python train.py --encoder_arch="resnext" --model="image autoencoder" --dataset="drawn small creatures on textured ground" --train_examples=50862 --image_size=48 --crop_scale_min=1 --horizontal_flip=true --color_jitter=0.2 --bottleneck="plain" --downsampling_factor=8 --encoder_norm="batchnorm" --encoder_activation="relu" --encoder_drop_path=0.2 --encoder_depths=[3, 4, 6, 3] --encoder_kernel_size=3 --encoder_stem="single" --encoder_avg_pool_shortcut=false --encoder_widths=[192, 384, 768, 1536] --loss="mse" --latent_channels=16 --decoder_norm="groupnorm" --decoder_activation="silu" --decoder_weight_standardization=true --decoder_channel_attention="se" --decoder_widths=[48, 96, 96, 96] --decoder_blocks_per_level=2 --decoder_block="sep" --decoder_dropout=0.05 --decoder_attention=false --decoder_upsampling="nearest_conv" --init="kaiming_normal" --residual_init="none" --optimizer="soap" --beta2=0.999 --lr=0.0036 --beta1=0.9 --shampoo_beta=0.95 --eps=1e-08 --precondition_frequency=10 --max_precond_dim=1024 --merge_dims=true --one_sided=false --adamw_lr_other_params=0.0017 --gradient_centralization=true --steps=6600 --batch_size=256 --epochs=33.2 --lr_schedule="cosine" --final_lr_fraction=0 --warmup_steps=330 --weight_decay=0.1 --adamw_weight_decay_other_params=0.01
Rows from block 13 of the encoder of a small image autoencoder, named by matrix and row number. Rows with one number belong to one channel. Each number is 128 + 24 x the weight over its row's rms, rounded and kept within 0 to 255. All counts start at 0. Numbers have three digits each.
After each channel's rows are labels from the 100 images, of 14848, where the channel reaches its highest value: "patch colour" is the nearest of a few named colours to the mean colour under the peak. Only what is clearly more common there than usual is listed. The data: drawn small creatures on textured ground.
# convs1: grouped (16 groups) 3x3 conv (encoder.blocks.13.convs.1.weight, 768x48x3x3, each kernel summed), inputs within the group 0-47
# convs2: expand pointwise conv (encoder.blocks.13.convs.2.weight, 1536x768x1x1, transposed), outputs 0-219

convs1.686:164095150138115164119113100141145138119093086134143101185129153141102145112133112193109127105162091129128135115127140129090109094109108134116128
convs2.686:132123100144139170116131110134143154131183154111125120150073161103111146112118114130132140170135140150090133106120114091101154162132158173143139173124122137169073096076149162137175172115115182119117163115115157116163087142114168094090112134153146140089110145111123131147146113119131137169135123160119141121106166164132114116100089133115071103094100113147151156135157128117097138162113148140144132146082159147152178138101135157125134151123103116106130095138159165120125143162171128158149139131127099096109147152118129166174115173140123123136138131106133151096152165130185100085061162157137153138106106118109146126108165119108174123140131163188135152150099118146
patch colour: black

convs1.341:127074146133136088129140119110142146105110099148108128134096169099149098096152100121150129146158104139100099105181152152134134118161134098097128
convs2.341:107126124136148152112086132172108076126097151123167119122152152105128160127110116119093120140128106137134113074159113118095158110168120136097089139089133180129122127170093193156107128119134156161124045125123103116099112100090152105119132136173113142108068112146151120152130116157121128134131129107107088153121106123114120116137154077154143126126136124111182094159107078145128147136099109155134165113152149140068102161150184160141090107144077170104153103083113149142149092097147070164116115128146120130151110164150188096146144096123116145154132151113160136099186120086126138129105115152159143114196099191136146106117156108153122115128157089091140142109092093116
patch colour: white

convs1.237:130148119098113144120135115146172106132087121167119108088141147142087158139154116114130107148122149142078097136126170095177153136152136120108099
convs2.237:132121095143111092103142135156149167124153120129126089100112127144112123151153098147201152106122168113125121132168136171124161123118118135136157150182108119147138136146096074135142106094116113163102143110139136124127104108148141150109078126135141109146145162129108169122156136101113160152127121123103143137150136156134119157117129147105169108150164114144159102125117132196151128108133113115125130104135147169145127141165138114149119155128122118151152144111119146138108165147138184109154100150154137132144143175123163122152156122125146103173093117110137122120167101131134145159168177139141127106096170114125101136112150141121103142149121119149106192141143142099
patch colour: blue

convs1.174:125105134128115123132135107127088150080143154166128114120105124143187147093145113158173091100146127097103157127087109150148126117132125122167152
convs2.174:095086118143151095134139156162169135110128168110083172109123150148108144143141105135058171109081099130150105138099142130127085119147122147134113148094115129099160097154115108193152136110132106121104122098111081087196128115125127113123124120099143131085110137146161130123129155121131202101145129123125116192136101196142142186139168135125146125115166116137082127143119118111127067168167131114140155129130116138136133139141139134139146122125110111127153120138130117149135150133071145072145116134110094130147106168120122119144151150141129130146096121093128147151134121137135142129121147086120121133137147122101108104108161153131181135148116120132147125104137144083
patch colour: white

convs1.767:152111104118131178114119132118077111130162130115081153137130161099127136111114149110119117146107124147162131126066109142156150069124124132142158
convs2.767:114133135128148085153089161136172120147108107123162143153124133117184148131155101134114163080111077149171140115131110135146127135120143051134100123102156118124115132164110132173125125133176179124113120135105161073135153121113166150118122141162120130134183141118116116152185115118121131117112148109185124100144120129140120088121137099148137110144145149126117148153143126103137086104122179124126187126100144146124105116111111128135168117113089160130146099111155162151090127153103133102142091110115142098156115096080181143141183129154121092113135125135118130106131085143139127107112125109151130155159086131093118129142135123108102140118107128147182130126134174086
patch colour: grey

convs1.657:124138148078135130139130110086159115142124136182188124117166132091112164114116110150102120140120118130157116128143111140101092119124082135114168
convs2.657:088140145125112118110139163141065140141146142147107159098138157142135135128132138101104179114123137151124179145135134106166121139122128153117137116129120141093153141135123117113088144131097130134139133138135161157128144142111117147103128110122153109088130138092135173123102137111139085154134123118150107089108119125138141088130106141101129099131117149114145143123144125148134132123106073142101163149111145134111130113169097162147107167134133094149145129121146089127164121115114103082134113101128107113151134096121082141146159131121102137131131138130124142175132126115139158118098164103162135150126167118144137100086132148121132131159148128092144130120120113168
patch colour: grey

convs1.656:150096155132160104116118137139192139169162109136123085136124151132110113150088097132124121135126114086141107144150136144089110119105132166084143
convs2.656:151108110088111130139143129149092146128173176121130120118148137155120119095142133104146131129143162143154144151125136142137144088134113136144134133118134092148154158162102112121111109181129134194176111098138116162071130113110155113126093150131096100161118195105129150089132125106152127148122139153096136133153142154159156109166137133116128142108140117128116106130068118166111140095123133138129111116119104126125160121169129138097158107095084108139111146115139100163128138097095137099135076102131186121165094143113146128096115124109106126169150106134112107135074113134096121130142159131141140158133144132164127132114136146116117148110124124132127145135135144141
patch colour: blue

convs1.430:114097118129110102181149076133131147123150127146101124177126147114118200122100089138148100127122096137119111107108110127139151128099121136145160
convs2.430:133123135134171109115151104130083128148092133114130124109114149091078090173137143129110147132089127105134151131139115146083109090125083088125088141132122110148128100109122181116143086108112128104124122160132145081115125125131167147179105108086148198131113133114110139119123193119172127100126137117127170139102128140134095114168147104107119115101123096129133152084116065136117117090091129084150129140093191139145151088136129123140105143159147138124120104132140087146145137142154136114101145125161138106137093131110146129135095124102106091130138098126132111100157084132129164135175127152162126115150113104139100126126134146141122096107131165150129117108123119100
patch colour: white

convs1.381:163086131132171150145132192164135138100107146146115163084121142116118127147103143138148125125111128131139105151089147144164166120119114160163134
convs2.381:128111131120100158107138132114081155096118118153131092103140113098120110136131114116101155122131119132145151148143112110157120132154147095136095132118136100122129140122127112156103141188119114163104162070104098101111154120140130147117136128059124090115120124106110137148125146109111118114126113096150112174106131124102141133139161126123134141121148083077122125139097122092127161109124090083107125144164101139137130131088092106122173099108135207156119140118141137140132085127159172121139162100106088104109137144109101091137103115146105151141136158101123111142103140174123140104099152153103122158101099118113142097093113132118118126142112133086096153120101108136
patch colour: blue

convs1.673:173138158110075130133111108108160127101118103165109129143063182134132097124138114103139132140107102098135116138144144108119108095148105100123122
convs2.673:107101114105133115118125151136126110113145135104105136083128140117176157105110099118135061114096081133130108121162134126151137092128131148145108114124091107078128147112151135109124136119156082114060120093122140096139117174142122092156136119139080122120106146134136132145131094116162102114086127124141110138130181098099091107138130129142159063145117125097126104146165120159094117141101120140126129152116120126125189127110150123110129092113076144109151134107090125127109129176148148155102140149155120134104116141154102144169076123104137145168112138155157104104182166138131121113090139098141158148069118147109102110133171107113162165142112151123142127125153108171
patch colour: black

convs1.119:148111165140120080196118120137135098127143131116117120123150133118091120127133115170156109127094127136125133098160157109156117106180116087160140
convs2.119:124162124160157135148142113130166125153110124108128116102141104117150099126102091141094112150120109170123132122125162111128145129165170150131119114136120065155143129147110127106152087181128133148123157155140082118091130079093119155138130107102133162120158142129144133103122095151088104137161115112106113119128198155120147128053094094119112113089097089135144143119150125174131154149128103123097136088143124154092118130100188138108130172059101133177111115167128091125143115113137147100107089115116084129076108131109109081137125163128104136135146128150143130161141164132133143136111157214115103113123117127130085125108132125144126122151092121114124140145193095146
patch colour: blue

convs1.352:111138128110090089137093135092150129106159109147153139119122125143114142127143069155143090166167163119122117134187114118151127153129134129115165
convs2.352:110123113116152134177131090127120110156107138150123174116138166119152099091118117090101142103112119134133116141107129138155111165113094113106061165134124103114115116141147108147150097106117107094139118060140136173094137164119095150091087151161172139206129115115126139167129115115137129139083121137132177108121155095155157128132135106094115083134099120121142150109077134140126134095150129125150135111116162115057144142139150156122136112138163091134128136125117142127135120128165124118142096135152155115109135148133150135059114135094127145142168146137109182120083140115162167124194134084111148125062170123125146137102135136124121130129115130052117134119111133086
patch colour: white

convs1.374:113165132103113139100120130120159192084160108113098116115134131120131135116165100117144120124105140128158133122102175111171122146129089138076116
convs2.374:090115109155141149150062075137123114124083115146130104125140159103109163109150125118097166175115147150139134141127162149137120103120135058149066139134118136100158085124143098148152123141142139103101095090123136132133126103111160111103120122125110111115100073116135135097147152133096118134107144100176112181100074147118103145156103127085079091142108166144108113140113110137125132113124165141118086127132159137194105175125150086143157135138167063120097097141127129139164145128136110154109167086139112126145128100133123159099186064111115136112142103143104102141118127089129135125152144172125082113150124126135113142089109075161109080093148114162157144201154160118
patch colour: black; blue

convs1.746:130107174132108132137174119105116085114108155091149117118122111100126112106144178170111115121157148109099139095122101122128080125133138128173104
convs2.746:160153136111137157144145110134164089151114146088149189099116129144117077110143126150133132093139126114092128105120122148065115125097106094161087146146165085155097135113167140131125114132104117159097099106147151073082112123096132162161174077121110140152119175109143163153160142118109140160106145134139074124135137159105115170130148134139115080119123160078130094134175139129126076131095080083154100122129123136140117112124141148145143116128081093107148137125136082119137134139102152074117159128106155157130133129119139129112113121116153094144126101063172084142156097100161141101124074179135125145130165137120136110083145144136096106136159130135099149104114085118
patch colour: black

convs1.666:160153088079088128111125063156123121110112131137104104100135159131145149147139097118133159121111119122124120125128108134098150114161086134078130
convs2.666:118108102125142096162129157142117085121153091133135122110134141146125143141121100122126191093147107081175149153097125160148111112141148143146103145147106138137087132146121149170155138146134109165087156102068118146155131128083122145144129137155118101124123172126139108123114136140121151160128131134121134177143115151132142053173188115142100121156114091134170126165158079096131169131084099089115148142149124095150130139101118120139155080121091157157093112080127128122155129126109136137119086120120145135136110133112148133127185143155127132137141119141102167114157112109143127162120146122111130135147131133121144109138117127166124134123110108150141127136122159083
patch colour: white

convs1.347:135140131100103091171151123085144126097175098165124102133090163092164115121130114164122124134135134117146108133167109118132122145130165107087113
convs2.347:112130107112133120146107143125159110091109150123104118108133160145145131116116112141129089172180123131162124131124126081129172114143114125146147147128144119127143160122092122110108136137175147102118126129076142128155108112180130119154107145146117073121123135109142111144150196141098121136118109113137134094120075134094094152137124086122129113141107112151141094087141142113153097148187147155129119166138149103201142126162098137136143179101141115149100115147182118107166129120102135119127128129146141138128121167162110108143139175097165114122140102144106143109144086158121093143127129146108141143116133170124146103174137135062137127121132116162164137112119131156
patch colour: white

convs1.204:152107109142098126120128134147139122116100115104143133145183104152065135124198145137103130154147128115127137132092111140162117086132137119101093
convs2.204:165176123096141102160155137106184167130138107135158170114160150159148132124145155155111096139145114160130132129128129134106141116174101131135084122147134136152113102166108124162113166145141139133144187169131121195143142163158099155117143175102136086149119111144130147163143142148098152150141135125082106145123145133124156110161147146129147122131114154125158172142127150112109123151178138120129139118157123115110142147102135154114158127122155136114162141133187111146137133127171129119141129134131148142198090136169150141128149146116165152167155164127128130118084152178157133159142136183127123122152115128105157131123159155137146136163111118155134131195077128141
patch colour: grey

convs1.217:134148160106145101134132108078071110095097119109169140113129131132148108146139108141136143120108134105128170108120096130115104106117177113116183
convs2.217:148120150141146120157117133119153153131072124127113136120142126137160158137159166114114180144113138123109167119135164102144139141112116208158101117130113113097145105093152086103138124106087113094113114121105119169154096137154145157130131115134166116128138137183140151127110136116114158092126093164127134161119176116125119128162170132110173095111120122161149144150122116137152118128149152106144135144141134145143134129155113148119140141133170168128076137130115126141164154131118133113123110107151141116110124139113087081111152132104137113137150091116105138134205188135109144074074160133145161145087142140138121160113126146111146167134107110146142128136133170135
patch colour: black

convs1.99:140102188153147094179093120108125095135144119093112130117110163128116103132120132160192150110119091129104138125130159113148113124099124120136147
convs2.99:117125126130121113094147111101109139135134192124106133169145115103099082106112164086117082139136115130098104147148158119167145137075166150082120120096125146153125108117109095120072134180183113049134120102154141147147152108113131094096127131109147148160113123131162139104128153095128174155176139144096141101135148125141117122154114135087118140120141132158073161101153113130182131119145109117120147100144114128140115101116141148137116107155105139152157136122117123119120166129135148108096118146123120129108122166105108125133127162150106186132149135189132124141124145143086126121094151109099110142095128118125098169124152128156108178172148136129123133132136108148
patch colour: blue

convs1.411:180146187139117136142145103137162148091120106142102097141165131155112127143118118114090145080108097127171134139097134116144150144104120116156133
convs2.411:124152139138133146111144137168161152144136156138136099123115135106117112155149148129094111126132119137095145118178114112122122155079123145084123104115119107151095090154144213156147147068116129156125140159129134109108139120092136095138129164085091196078124141130112125093129148097108116122138158101130097118114082137125136169142136142151155125119114141145144129165168162147105109127166070084132088161131152127138128127096131123143158093134109100093130102113114122145162123141096072126087134113124158137131154119115146098107111086110118147118104147155114132131166134118157138097120102135134159133153113137122112150101140122087108124067133155111096129051128120105
patch colour: white; blue

convs1.353:132116132136115137120138096139125114083058147108148106106123131098120104113143091148133077116168088157123151135151122116155119149159091136105153
convs2.353:150140122113133115144143134148104115101141131092108133157121166091121129132113129116091144168120139119125066124128131109111121176114124102110119143105148144089130105136138255089156123137125150158118107100147112140167125135113097143132136121118119221159126162100087111107166147118129084133123107091131079087103111129108094108123128098117137134145096132114120127148053130092105117123122099135155107111130146098149129124161117142164105146077100157075138116084129126145132129143130084122122121123140128101158128134110116113122118130118123152130133108109150122114102146163122133135151131129091105106127114160134083130123085128137110098124135098065145111104109099141
patch colour: white

convs1.161:115112100127079119107117138124127168118103078149135110119105118097127146117136132106171124128126165132155167116074133107160106171148150143096106
convs2.161:118117113161126152129129124156069146130137105144114179121142065145157122125135098133106169120154103167143111099176070151165119118142130168140121127117130168131124131150092112161169153106138121203125134199169158161159173096164134088137138114102111177096145142099113121120147126114114111127138104201160185132171159145106156161122137146147125134121156134136101131123113130103164188130104118106080161147117097123149150128137141100125127105111134138125133132110115160134120164165143128137148142110108103121133101118166101163140141089135140157135115122121132100152117098134100157140125130075159151174166106174144143108135102100083156105098145149195114156185132114110
patch colour: grey

convs1.116:151102112142164129120127088114107147118134155074102118121126119181110092121154127153126136131097152119126098176161133130176097141139122099159141
convs2.116:137128124166093146132125131124139138060081098131142139110141174103129138111117154098111169114135140153062084126132100159126146131114129133111127135106143129143129150140119135148117139141169102119094147117133153122211138128125120094115100138144104158131098105138136129147121154147123112143118076127165103152094157137143162103127138162108165143113123140095129119127119150110120110118123151110106125131100093127145096079154196125116113095123123160110093113135123081153091152134147108080105128163128124104078137102139083122122136137122158149138119167136118138162114119155143096141142133130082137122143116173139128110121107117150141124149142147137151146115115134145
patch colour: blue

convs1.41:099150144164116139106129146122119164122112111144091136127083124136152119101145103078122093068128163093150107154133157101129128104139114135154160
convs2.41:137134148172130133141164104187142143134132158148132143150101114134128159119154112110109173140141150117128129145110136108170116127107135134109140125097111145100134148156148146153136121100150123086157141150090090180115164132165151141165104111145134139165144109132065108175143129138100187108174123107151129156107122102133144121148116123162138086139081118150137110124146105120112128136183109143129091163098102163169082127103125135135149103139132094122112126149162136170112130131124107145093156136121131102140108101128104121138127151139153118148100142161142120161121184132159132114124152118130141166141120129102145092155145148083123122130111135150164146118116169104
patch colour: black

convs1.488:113179120083111152083128123105140129138086118117101116072130084126136145092148096146122125081121114147110151157145114167107115123146122142136124
convs2.488:115122123121117119176113148132166164130117114123119115114091143135087112101124154144121074133137109115164147117165135133140137136147149134137075148118083098116091108137102127169158172052172088111173091125128095115082144089185134166148091116165125156121152119123123114150142107146145113114133171110166112095101123116095144122139135094148108103118101128137124118108124088125092144108135141139139116135130144092094161138134153083113106129104067125124135147146155101066115119103188072150123165122132103108180123101153150146118136086156114141107121101085158117102137170141165143187201146121142104097169125152168161115142105165123135162120079142131116152128134107086
patch colour: pink

convs1.270:106143155133121141130138143136128119130108128104133101095146126144141117114118104163149099134106113110178149131133133102105135228105137101138167
convs2.270:104104143118098071110141137110127096137130123119082112125151124122120141147103128103102127127167109148102101147151135132107119153108102144104083129139135155120128150178146184129152116141141087140132129123151120150143121143145122079112152155132096190144080143073094137119162095119119119139145126141121140100118132139143087099097101143114102077145148124118094125072164128114105113106124082109146092120105131092119138126104099168113142138106128130134151112060120146106084121121117174151149091135126157131113119131139096087103147111151142111108145139112129117102165133118139149120141118093106098166141114141125152151118145100152132133107149125127116131066102135142
patch colour: blue

convs1.25:121183131123089175123124124118145116097124071120121120118141141129096163121157130110158134074136137137128108112115132147147103098143116095185138
convs2.25:124165119128172134133135078125187114154150148115156157109158101114125178168124134099103158170124129158121137113151101141094136148153134099122145147153119135170160124151095114155132151170103117145167120154149148160118137153139120125157124107163142093129151096162092131135089118151137109153149132160131162144104149131128151153142156102099112091139112096125147139098152164118120095121137201142119128074094196111164134128159182123130143119117155129117137095163138127168076120114128161130097173123150112100165130172173150147133107130148129087122161134184150116140117128152134123118145113104129106131091136132139093134133133147156135139148151127133161129176128127157
patch colour: black

convs1.255:128146167112137123104076098143111145099103096127146104114186129118130062129124108160126156108131134147138148130129111113142127184143131114112099
convs2.255:137073107123113127130118094121097111092085108155115146130144124145142120144131115110137093108121110120160168117103125153110141150134098128090090115110132180131165130163104174131114136115147089139112123163098157163145105118130121187129141111157062177096125135135125107098110153164139103142143141086151117144108085129127170131136113121121115088131131132139134103106161108108144089138099146118154123134101140139135124168095129132139117112110084122180114080102111114147115125121177163119132142085130103191115072093154139112118121159123114139112137171115054138113179125156138115152173147154158112115156088119120132079108148093095146128147138109141085113112159155091
patch colour: white

convs1.500:110085115148132129138094123111196154182137102133143117148120183130134136089097151122146124141134135160164119159127089136131140120127162121113117
convs2.500:142124106100137084140107141107142114120145111129119136161113140134094116101139147150096105089104146120146108153106149099111096130118137096065130107123126141098127121128128122073129125109097130168144157148105133139125131132137113093134116090092127138158110119139119166163124158135157130131166126111148137095132117121134096127150104059120120157149113133090128166085121148128133112131117132123119081129110135154135122126114125099127114110132116134091150171136142144127104159115140121082097137114141124094142121142116116099150130113124133115102153136147102152143086126148157160106148179137131149135173143125114137145139113142139110088134124134114146153128116115111
patch colour: blue

convs1.267:127151132133143117137131146131141119091133127117137111057107108112109115142048153095108130110097146112101113132118122104158127182129112141118100
convs2.267:169110129155117165136128136093110109115160186140122124131125135109118108122102143150143110130097163146082102121090107104178099132116151149137154131136118149140123140144131090154122175162133121171108161100137135148109112126131124144113100144126153132131102147121137118143084154121111120132141120107210123100122201147172131159130099176120106104132120149136149150139136084140117113098095096159156100112128145138146136104160123070148135072085114145103126147162131135134103165086132149099141136166155115104141056171160097104135156150150150112136136138116157097111112154116118151115146195082158145145196149166119122131148147140112138114136162121075126149118114112144
patch colour: white

convs1.14:079143126104135146133115173134150132148111146140106132124095129137126099159164145096141110069113124171072146103106156144095113133126105115131149
convs2.14:131123101173140124150072123130152124104116132176118178133148113165123166105154116092123148160136119107125158142143134164094112130114150126098123129179080124110130117165117099119152122119116133176113135152093155122139138107106149142167130157157106129136077124121074162114151144139113134170128119137122150077154098141144133135130111110127165160160155135138151129121101139123116142158138151135112132172114100099225114111133148167134138143150174169118099121138132088143093086125144157203095128118112194166136145125166144135140138078118141116100104098146139109105152098145140124158140133100099149105126173155105165066131134117132132120098122140113127126137117097101
patch colour: black; blue

convs1.55:144160105130125158103098136084105158121123100138080115127104178136103123125148142135086130109113122111109131126092134140078179119133107094146109
convs2.55:100090128149145115158129065138150107145101148161080113141146113129161126131101131134131171138140119117166124098121127149138095094155089106082145161093115170089108124119149180139152110116159121162113158141094088133111111101142114152127111120126100173122105099181141124156101120114159133148105109147132070176109097137123149105103147103093161144121113102167132125123171138117145085147123133090141112132165114109100100123135127094127131115105180135114153122171134094122138136109124121158151066146158196139116121140098125123153122153123113144166099137144124163100159126108119106121110124093135162118109134106102139138104054129153107118095142148143134162108161126117
patch colour: white

convs1.594:149120134173093133130144092107128117102126142155133145112158120129127147092122121192071163110136144141092140100096114146126106138113151131096092
convs2.594:105082111146137152114111116097129117137121095154149143121118157119143159149135107115143118127152157114162111144117128106124154165126133092121182127092093144147101119110124118131100135102193158119145155101122131112159115093110135120140134127104145158124186078136093133136138100093115122113137101138117114162133116132136081121120161135131177143143170157126121119090146144119122170131114103104116137141153104148122099128092149130173143166133143150082127155139103120126117136120077093139096185186146129134121108133140103191173150126097085141150108091144100128126161150124127129114085133094122115132143131101102124125127110136166107127134123127154099101133110128153
patch colour: blue

convs1.187:104102126128068131115122150157108137094133122160088111109158097122144139133170121129173095128135126144148164098123060121129122135139138116145154
convs2.187:131125157145139121146136145126129128162123110159163162139141171179144182095108165132110089092095144170121121076106155150084154112116142144131111121144126175093100079146128122128133146108125145070121108147143163168127144089138139138133160116137120126134137075154121125118105141104164115120118172116120133087161132123124114076175113128121110100157118147150099117107145140092132098106153165133185116117065129100167145099110138149153123138151117150093142117155140139140148186094099137104109094117095140160127152124136133135185167113111177145105078167094119145141133110074154086155216092146102103098105118127143139102117141131142165150103115168125118104134155101143
patch colour: white

convs1.250:164123155108135108139135158137104135104094158163096192129124128099119107150114124125139146094120143119127128186113128138158142178102109123121089
convs2.250:142152126148138155165126119137177138142091130131131140122125158103125116129136124086101114127121137172131139065135129119129108139129120145133153132153169116120119118130156169143112133086140142127158131108170191144113103191143109178111129133152147142148146120185112115170171124106124135156102084160100111092105126133143122141104122135128156111158080147094140134141141113138109127137126101096122082121132159150109119140126073148116140081098128095155161142154125136139133120170106106100160161166135155123135101134136122114146099153122176124164144135102126157119116110112165174139148089108138129096095116150136129148135126095136160097126142151142119145139112071096
patch colour: white

convs1.203:118114110114119131124157124157127101177192127099135095151170114120130149121141096174136135119114089104186161140129109123133101096122137114137134
convs2.203:126088125134126181126127166145131175116135103153111150118132108160096124091106118138109172124134104090047141130101115134177099116116112095108153150117112145090144157088140096128146127117096126103136114132111146105113102095124162133104154149092122158136112116108118127112110128112115139141143139145118116124107202124095151176120111133133144138122139108128168146112136129141085131126095123168174193113115092112125120127131129133122106144138092109113128138138127097096173142117131080147131142139122073083100139121112155092143107135133141113139097119109132115111041154163156101069127112129157119132254139117136152143133154133146135135071101140106124144129133070082
patch colour: grey

convs1.218:141091155107138112116170123144128154152097149115101121137163114129140144110177137151151100118176086147145135138167122124123159103160096086126144
convs2.218:147130126107119115139171136105150131131095157118134155148137145142167114132111131106157154153154112136142122134101092111124116098127135122158114109115130144125111115195119098091133092168111109186112127146064097120137118149121169141103119159134127124132158112114106118152130118142128161187115136178151171141152127125077126107111122117141161103133105113100126135156118108163074142142093073153123153128119137120131110151128122113125151116155118131107144108095119152128079120138135082130114116152152148156142160119108202151123104131164124126201138145154130172153152095152143130093145120158145166145126147140129172121144152155092108146086150141086165132163117107144
patch colour: blue

convs1.749:072143125116109139162097108160116101110100154122121136119121114120118118092177106137116109141106127104151121110130096128084111165172176139154109
convs2.749:121110151162120135175157171121095120101111133127141087105148128137131107171146098144140140135129104142117184099137135144165128154097137124131145117113136148121125114181094157113136069122096140133108162152157144099142139187135154118111128155114106120121141062151160120149137187134135129103129104121182091138117101165099182104156144128153108105135120153164149111155177080140109107157107127095184125141088109086117112120148127092076161103161127134171140120162146150142115141110146108140120143152093143127115120111135170112128129082137099123113145155146121148126162153130113103136136141129104158164133132082110085109102142121123115128118123125177126133117126160104
patch colour: white

convs1.53:120117146114096127120102122147119094085165129123159119170127108137096123111111130145106101182149120161105126127074132112107133136075161117122160
convs2.53:133107127194166119115163141181129143121125115091156118121140146147191142087101103128132167202095131110126145137103121137086138127104167090131064145110156163130107133098138144128100115129149129133120208167143141150108132135142127116130128138130092117165104092128144108125119178168120154120151110134111119118088146120158119159177145137134168115156100143119159165149130147115158134127145123145140116118132139161085101097120138137146099120152129132136132095162119141134160164109135110155133147133125166143136180129124124114138141131155145105106140160116151111154155160141092150084103105130157108140109126093173176113093137124130116142157139116092180128153159145160
patch colour: grey